python train.py --model="image classifier" --dataset="simulated grey scan slices of phantoms with and without marks" --train_examples=122500 --image_size=24 --crop_scale_min=0.8 --horizontal_flip=false --translate=0.06 --color_jitter=0.1 --targets=["part"] --num_classes=4 --arch="vit" --norm="layernorm" --norm_position="pre" --activation="geglu" --mlp_ratio=2 --head_dim=16 --fused_qkv=true --bias="all" --qk_norm=false --parallel_block=false --inner_norm=false --moe="top_k" --drop_path=0.05 --num_experts=16 --moe_every=2 --expert_mlp_ratio=0.5 --experts_per_token=2 --shared_expert=false --patch_size=[4, 4] --conv_stem=true --layers=8 --width=128 --positions="sincos" --pooling="class_token" --loss="cross_entropy" --residual_init="zero_last" --optimizer="muon" --muon_scale="match_rms_adamw" --lr=0.0031 --momentum=0.95 --nesterov=true --orthogonalizer="polar_express" --adamw_lr_other_params=0.0029 --grad_clip=3.0 --steps=18200 --batch_size=256 --epochs=38.0 --lr_schedule="cosine" --final_lr_fraction=0.01 --warmup_steps=1820 --weight_decay=0.0 --adamw_weight_decay_other_params=0.05
Rows from expert 11 of block 5, named by matrix and row number. Rows with one number belong to one neuron. Each number is 200 + 20 x the weight over the matrix's rms, rounded and kept within 0 to 999. All counts start at 0.
# gate: expert gate (model.blocks.5.mlp.gate, 16x64x128), inputs 0-127
# up: expert up (model.blocks.5.mlp.up, 16x64x128), inputs 0-127
# down: expert down (model.blocks.5.mlp.down, 16x128x64, transposed), outputs 0-127
gate.24,192,185,218,191,202,198,200,188,198,209,197,199,203,180,204,213,194,212,191,205,191,194,207,206,187,197,198,220,183,219,213,202,192,192,201,206,200,189,191,200,194,199,200,200,206,213,196,201,202,192,209,212,191,205,197,200,213,208,214,195,204,198,196,193,191,190,195,205,180,199,205,193,211,214,181,190,209,205,200,208,209,215,200,200,198,213,188,176,200,192,190,192,195,201,187,199,193,183,207,195,204,197,196,199,217,197,212,203,187,201,201,207,207,205,189,194,210,191,212,206,189,204,202,200,204,188,200,209
up.24,186,193,207,211,215,208,204,211,204,197,194,208,191,190,196,198,198,198,195,208,209,202,197,198,192,197,219,210,190,186,209,189,201,196,199,188,188,185,195,194,210,207,203,203,191,189,200,190,197,203,203,206,198,199,215,202,192,208,203,197,193,206,187,203,205,180,197,208,203,181,191,202,193,213,198,201,196,203,212,209,206,205,199,207,208,202,205,194,216,207,202,197,199,194,207,213,197,205,203,198,207,191,202,199,200,192,211,206,196,186,223,204,206,218,195,184,211,208,211,201,187,198,197,188,219,204,218,219
down.24,195,194,205,194,199,207,195,198,187,194,202,204,201,204,202,205,198,206,202,200,203,191,197,193,211,197,200,180,211,201,201,202,193,211,211,193,201,197,193,207,202,203,212,205,207,193,203,205,180,198,189,198,193,193,186,205,211,203,208,195,197,203,198,200,207,202,202,207,189,196,194,203,199,187,192,199,207,194,194,203,214,196,200,181,207,193,182,211,196,193,195,200,211,213,192,202,195,206,220,201,195,207,185,210,200,185,212,202,191,211,199,195,207,206,191,206,198,198,203,188,190,209,182,201,214,206,197,216
gate.25,204,217,245,195,259,218,180,206,212,159,162,242,199,203,185,202,157,154,184,138,199,191,219,184,146,232,173,210,228,184,172,241,158,190,227,193,212,219,190,239,199,190,181,240,206,205,229,207,187,187,204,185,209,229,183,200,206,171,199,239,231,242,172,203,249,170,224,231,205,188,183,209,241,211,200,199,194,195,230,176,170,232,186,197,215,213,212,211,188,196,204,203,256,147,178,204,175,167,179,236,155,184,187,202,186,198,180,212,203,222,263,195,222,205,207,185,221,222,213,187,209,178,222,146,206,147,213,195
up.25,205,242,235,193,274,201,195,214,223,186,160,229,211,207,198,212,183,134,220,177,213,182,217,233,232,253,144,218,244,232,194,223,166,157,200,222,212,195,208,224,197,181,156,201,200,173,232,198,206,201,183,180,201,228,184,207,213,150,181,239,232,239,194,209,241,199,182,204,221,167,215,202,235,161,201,206,193,212,218,163,154,244,196,219,185,198,225,210,151,189,218,186,218,178,197,198,221,168,183,177,182,190,203,205,180,168,183,205,215,217,226,198,203,195,184,186,209,217,180,177,219,186,222,154,184,207,230,213
down.25,210,190,185,157,190,222,237,174,183,221,160,197,206,188,192,221,206,201,197,187,221,195,204,237,198,197,201,182,162,186,185,199,178,191,211,211,190,196,194,212,204,235,161,155,161,185,207,172,186,247,258,235,212,191,156,196,180,177,207,238,219,177,190,234,202,233,243,212,236,224,150,214,165,233,220,190,144,231,183,185,230,230,201,238,138,224,217,162,266,214,191,182,200,178,241,214,217,223,172,148,185,215,205,170,211,194,206,188,214,202,219,199,213,184,186,177,173,178,184,220,230,199,216,204,231,164,204,193
gate.26,200,196,210,204,211,207,200,200,216,189,216,204,197,192,195,206,186,200,184,208,217,192,210,218,208,209,199,185,218,205,192,186,203,192,214,186,201,197,207,202,211,188,201,197,184,197,205,188,218,204,204,202,189,192,199,187,204,204,190,196,213,183,198,213,200,195,203,198,195,204,196,203,202,202,201,182,202,194,209,202,195,211,201,194,195,199,206,223,201,180,197,204,195,194,202,191,185,185,214,211,190,207,201,202,196,199,217,206,187,208,194,204,207,207,204,208,209,173,194,208,195,212,181,205,206,216,197,190
up.26,200,191,189,191,196,179,214,201,201,194,201,195,199,199,202,188,194,197,186,205,198,203,197,213,200,207,175,188,181,197,195,200,200,208,210,198,229,201,192,174,209,190,184,202,206,197,192,195,205,216,214,204,188,167,212,175,206,205,217,195,199,179,198,204,222,204,217,214,198,180,186,199,212,214,195,195,223,193,195,203,212,209,210,207,188,204,203,207,195,187,200,217,208,191,197,199,176,187,206,193,195,217,194,189,199,200,199,214,204,200,214,201,216,184,194,198,193,209,193,211,196,219,175,219,200,221,206,192
down.26,206,200,200,194,205,201,198,211,195,220,186,192,211,195,207,216,196,206,203,197,200,220,198,197,200,206,193,204,176,196,200,217,194,228,201,206,188,211,191,219,196,214,203,201,209,211,193,212,186,194,193,195,211,200,200,205,209,188,204,185,189,185,195,211,205,182,201,192,186,196,199,203,217,198,196,201,187,172,195,211,210,191,205,178,195,207,200,210,219,194,198,195,207,196,205,201,204,187,193,195,190,211,207,209,201,210,215,205,200,204,206,213,214,212,190,206,205,196,204,186,211,190,202,195,209,197,210,182
gate.27,198,250,203,192,191,152,158,205,196,163,156,221,193,215,218,176,171,161,187,216,205,239,259,228,201,206,208,224,188,211,175,202,182,202,234,223,199,239,216,185,217,176,180,173,165,200,216,190,187,200,200,182,155,123,181,190,221,155,250,201,188,133,203,206,221,239,162,209,182,202,226,191,214,211,170,162,196,186,177,211,231,187,225,226,198,219,193,222,170,169,196,196,206,177,180,167,215,240,194,199,193,231,216,230,201,230,143,217,180,205,207,193,179,210,169,172,273,187,221,197,197,206,243,183,197,203,240,220
up.27,167,161,174,183,194,188,219,205,197,184,161,189,229,195,194,222,230,187,194,211,184,189,192,212,162,184,235,193,187,208,211,184,191,232,173,183,194,213,199,204,212,215,241,192,178,223,174,158,195,239,206,208,240,244,195,235,201,232,175,202,220,238,205,188,142,187,243,201,219,209,177,193,218,235,219,212,201,239,218,192,197,192,221,227,168,167,189,180,212,201,193,208,165,221,229,213,195,193,225,205,195,179,195,156,183,205,238,203,212,199,244,199,141,232,195,184,170,191,204,195,193,189,171,190,205,226,166,200
down.27,194,240,200,175,203,191,177,247,175,177,193,213,204,194,180,194,152,215,147,198,165,211,165,204,228,220,152,200,184,235,183,187,180,181,216,242,200,215,186,204,173,163,239,214,219,187,209,223,227,183,197,239,245,167,215,207,183,222,221,199,220,209,184,199,225,206,250,167,227,185,245,199,196,188,188,197,164,186,189,184,163,205,181,246,191,211,186,191,179,198,217,205,209,154,172,191,210,189,216,214,228,243,222,195,233,225,196,152,214,174,170,222,175,182,214,189,195,203,180,163,202,217,177,146,216,168,223,221
gate.28,204,160,202,190,181,200,191,215,197,213,215,237,179,154,192,206,215,210,212,181,186,222,196,173,174,232,226,184,228,172,206,212,186,221,208,203,194,189,214,203,213,236,193,212,213,188,195,191,222,214,209,211,226,190,188,187,206,189,210,196,181,195,172,197,212,178,210,183,183,225,223,201,182,226,198,177,184,198,185,184,198,174,205,153,198,182,166,213,209,204,229,205,195,199,169,203,183,193,180,216,188,219,187,203,187,212,190,190,204,191,200,199,220,216,218,206,190,211,203,190,178,228,187,222,187,209,233,214
up.28,197,182,225,196,230,178,204,233,230,216,211,218,207,173,225,181,198,191,230,193,212,243,195,210,220,194,203,222,199,189,176,187,190,220,197,217,171,182,176,192,211,223,241,196,199,200,178,202,171,234,199,227,215,189,202,172,209,210,181,197,189,186,200,177,189,184,170,225,216,236,209,198,204,213,170,157,222,189,209,186,195,168,158,218,203,203,201,199,199,205,211,185,196,208,210,214,177,202,206,220,182,236,187,198,187,193,176,194,198,194,208,197,199,202,189,191,195,213,200,206,210,225,198,193,205,209,198,212
down.28,218,160,206,215,203,203,193,199,204,198,222,175,214,227,187,236,211,162,200,185,213,189,199,183,188,171,180,189,210,193,178,178,219,205,214,232,180,195,204,214,164,186,206,210,191,192,213,203,188,192,197,171,213,230,221,194,194,178,202,200,193,194,207,223,199,243,176,187,173,194,223,200,175,197,218,208,216,203,190,169,206,222,242,195,226,211,192,177,191,187,176,222,227,174,185,187,213,199,188,183,218,181,201,205,187,179,203,194,206,184,228,205,193,188,204,230,220,199,209,222,200,184,227,203,206,175,213,172
gate.29,194,167,190,181,245,206,120,218,181,180,151,243,238,225,205,193,205,232,210,193,164,204,204,176,207,209,265,199,184,184,214,207,206,225,177,168,159,214,221,183,203,208,214,182,190,157,180,209,225,196,197,192,202,197,206,221,183,195,157,260,202,236,154,223,174,223,205,172,214,205,206,179,274,202,195,172,213,251,219,193,224,222,189,158,176,131,190,189,209,218,184,207,198,216,189,269,219,209,185,188,198,170,174,202,180,170,194,207,198,208,167,194,228,214,155,197,197,178,205,220,249,181,194,188,214,154,172,208
up.29,162,161,195,198,209,187,124,151,168,146,275,275,176,187,194,215,193,233,216,194,199,175,180,188,212,261,183,153,205,203,211,193,224,178,170,162,259,209,183,217,205,189,223,199,240,230,175,210,202,173,186,223,201,222,183,155,200,230,195,164,189,203,165,195,176,197,190,205,184,175,234,207,201,182,214,191,174,177,201,222,213,175,218,176,214,143,213,210,186,207,216,181,164,208,174,237,255,235,212,187,247,201,203,212,247,220,210,211,181,186,244,192,229,203,236,181,234,169,187,214,184,254,208,224,212,229,218,202
down.29,188,231,196,227,217,198,198,222,242,207,180,223,247,187,218,189,223,228,201,190,205,195,163,197,242,213,211,192,193,169,188,190,204,197,223,139,200,220,188,131,208,164,250,195,192,212,233,141,236,200,217,219,198,168,204,176,219,215,154,191,189,205,171,160,215,234,197,190,225,233,212,174,185,203,214,216,219,187,223,186,221,251,227,172,184,204,202,180,147,187,224,187,204,234,228,187,164,221,185,190,198,214,214,217,168,212,141,200,205,238,202,197,203,177,167,187,190,170,158,231,185,190,175,201,218,230,162,226
gate.30,231,177,183,175,180,149,216,193,203,185,193,174,194,195,223,200,205,223,206,218,210,187,204,193,191,199,213,185,229,169,216,243,182,193,189,236,234,275,191,190,235,153,215,179,223,187,216,177,167,210,168,194,194,201,159,228,218,187,189,180,196,193,174,172,183,185,230,163,189,210,216,190,139,211,219,231,219,215,191,208,218,217,212,233,212,209,216,229,180,185,218,221,223,186,191,182,178,230,215,193,206,205,210,153,217,201,148,226,213,193,203,233,210,203,213,209,190,194,230,206,168,170,190,196,215,208,189,194
up.30,192,232,228,212,183,239,197,175,206,233,196,199,220,199,203,217,176,187,181,209,197,188,207,196,192,208,201,208,173,221,204,158,200,179,190,182,148,139,220,210,170,213,209,217,186,188,209,210,226,197,203,190,211,167,241,159,194,203,217,227,163,198,233,227,217,212,164,231,218,216,185,209,225,200,192,183,187,207,177,214,180,171,162,208,183,187,206,190,222,246,194,200,186,209,202,209,223,164,181,178,223,169,180,241,220,244,272,188,213,218,212,155,176,216,197,208,185,203,172,205,238,207,222,191,187,190,205,190
down.30,194,157,205,191,209,198,155,197,222,210,216,213,202,232,224,212,203,228,177,169,248,216,179,174,245,210,191,189,212,191,165,188,204,193,194,178,204,192,172,207,211,182,194,220,203,175,186,196,202,194,215,193,240,219,223,148,196,193,209,199,210,178,192,180,164,169,208,226,178,218,219,191,220,192,226,210,210,214,218,197,185,197,199,219,180,214,187,185,246,208,189,138,188,182,169,237,177,211,210,254,182,219,196,224,232,177,165,193,187,192,233,207,198,204,230,230,222,209,204,179,192,189,217,209,149,202,232,182
gate.31,212,213,198,199,206,202,197,206,207,201,198,191,204,190,202,199,193,216,189,215,197,201,194,200,181,195,210,194,203,209,218,190,194,210,211,192,200,186,201,194,194,211,201,208,211,219,197,189,210,193,206,209,195,200,195,202,202,208,202,208,213,197,202,198,199,186,198,198,181,181,200,204,196,215,203,205,208,202,196,200,216,197,200,196,201,191,195,203,202,194,211,204,206,195,201,197,206,204,205,200,196,192,202,199,203,197,189,203,183,201,191,201,204,195,197,216,198,198,199,196,207,185,205,207,190,182,202,197
up.31,187,205,195,196,197,197,227,197,194,186,200,202,218,191,208,191,207,212,185,217,195,199,192,191,196,201,196,200,205,203,194,178,191,204,208,193,203,201,186,205,199,204,200,188,187,210,222,203,201,184,197,200,198,207,190,210,200,194,195,219,212,191,187,199,186,204,204,212,187,201,202,195,200,209,199,228,203,217,189,188,210,215,208,215,192,195,196,184,194,204,199,212,204,198,197,201,211,196,191,207,210,200,197,188,183,191,194,176,204,199,193,211,205,193,201,209,201,209,214,222,187,181,218,201,202,196,200,206
down.31,195,192,186,194,202,209,209,201,196,201,201,213,204,208,211,211,205,211,195,194,200,191,201,202,186,202,211,207,210,200,193,200,211,216,202,193,195,201,195,182,189,192,211,203,216,199,207,205,206,217,200,216,185,179,204,185,188,190,194,190,214,200,197,212,203,194,207,179,188,207,196,195,204,195,195,208,197,221,204,210,186,200,188,205,194,203,205,202,192,210,183,198,191,201,188,193,189,189,198,208,205,192,195,194,197,204,203,197,200,195,204,189,191,215,199,188,195,209,199,205,189,198,208,198,191,188,205,216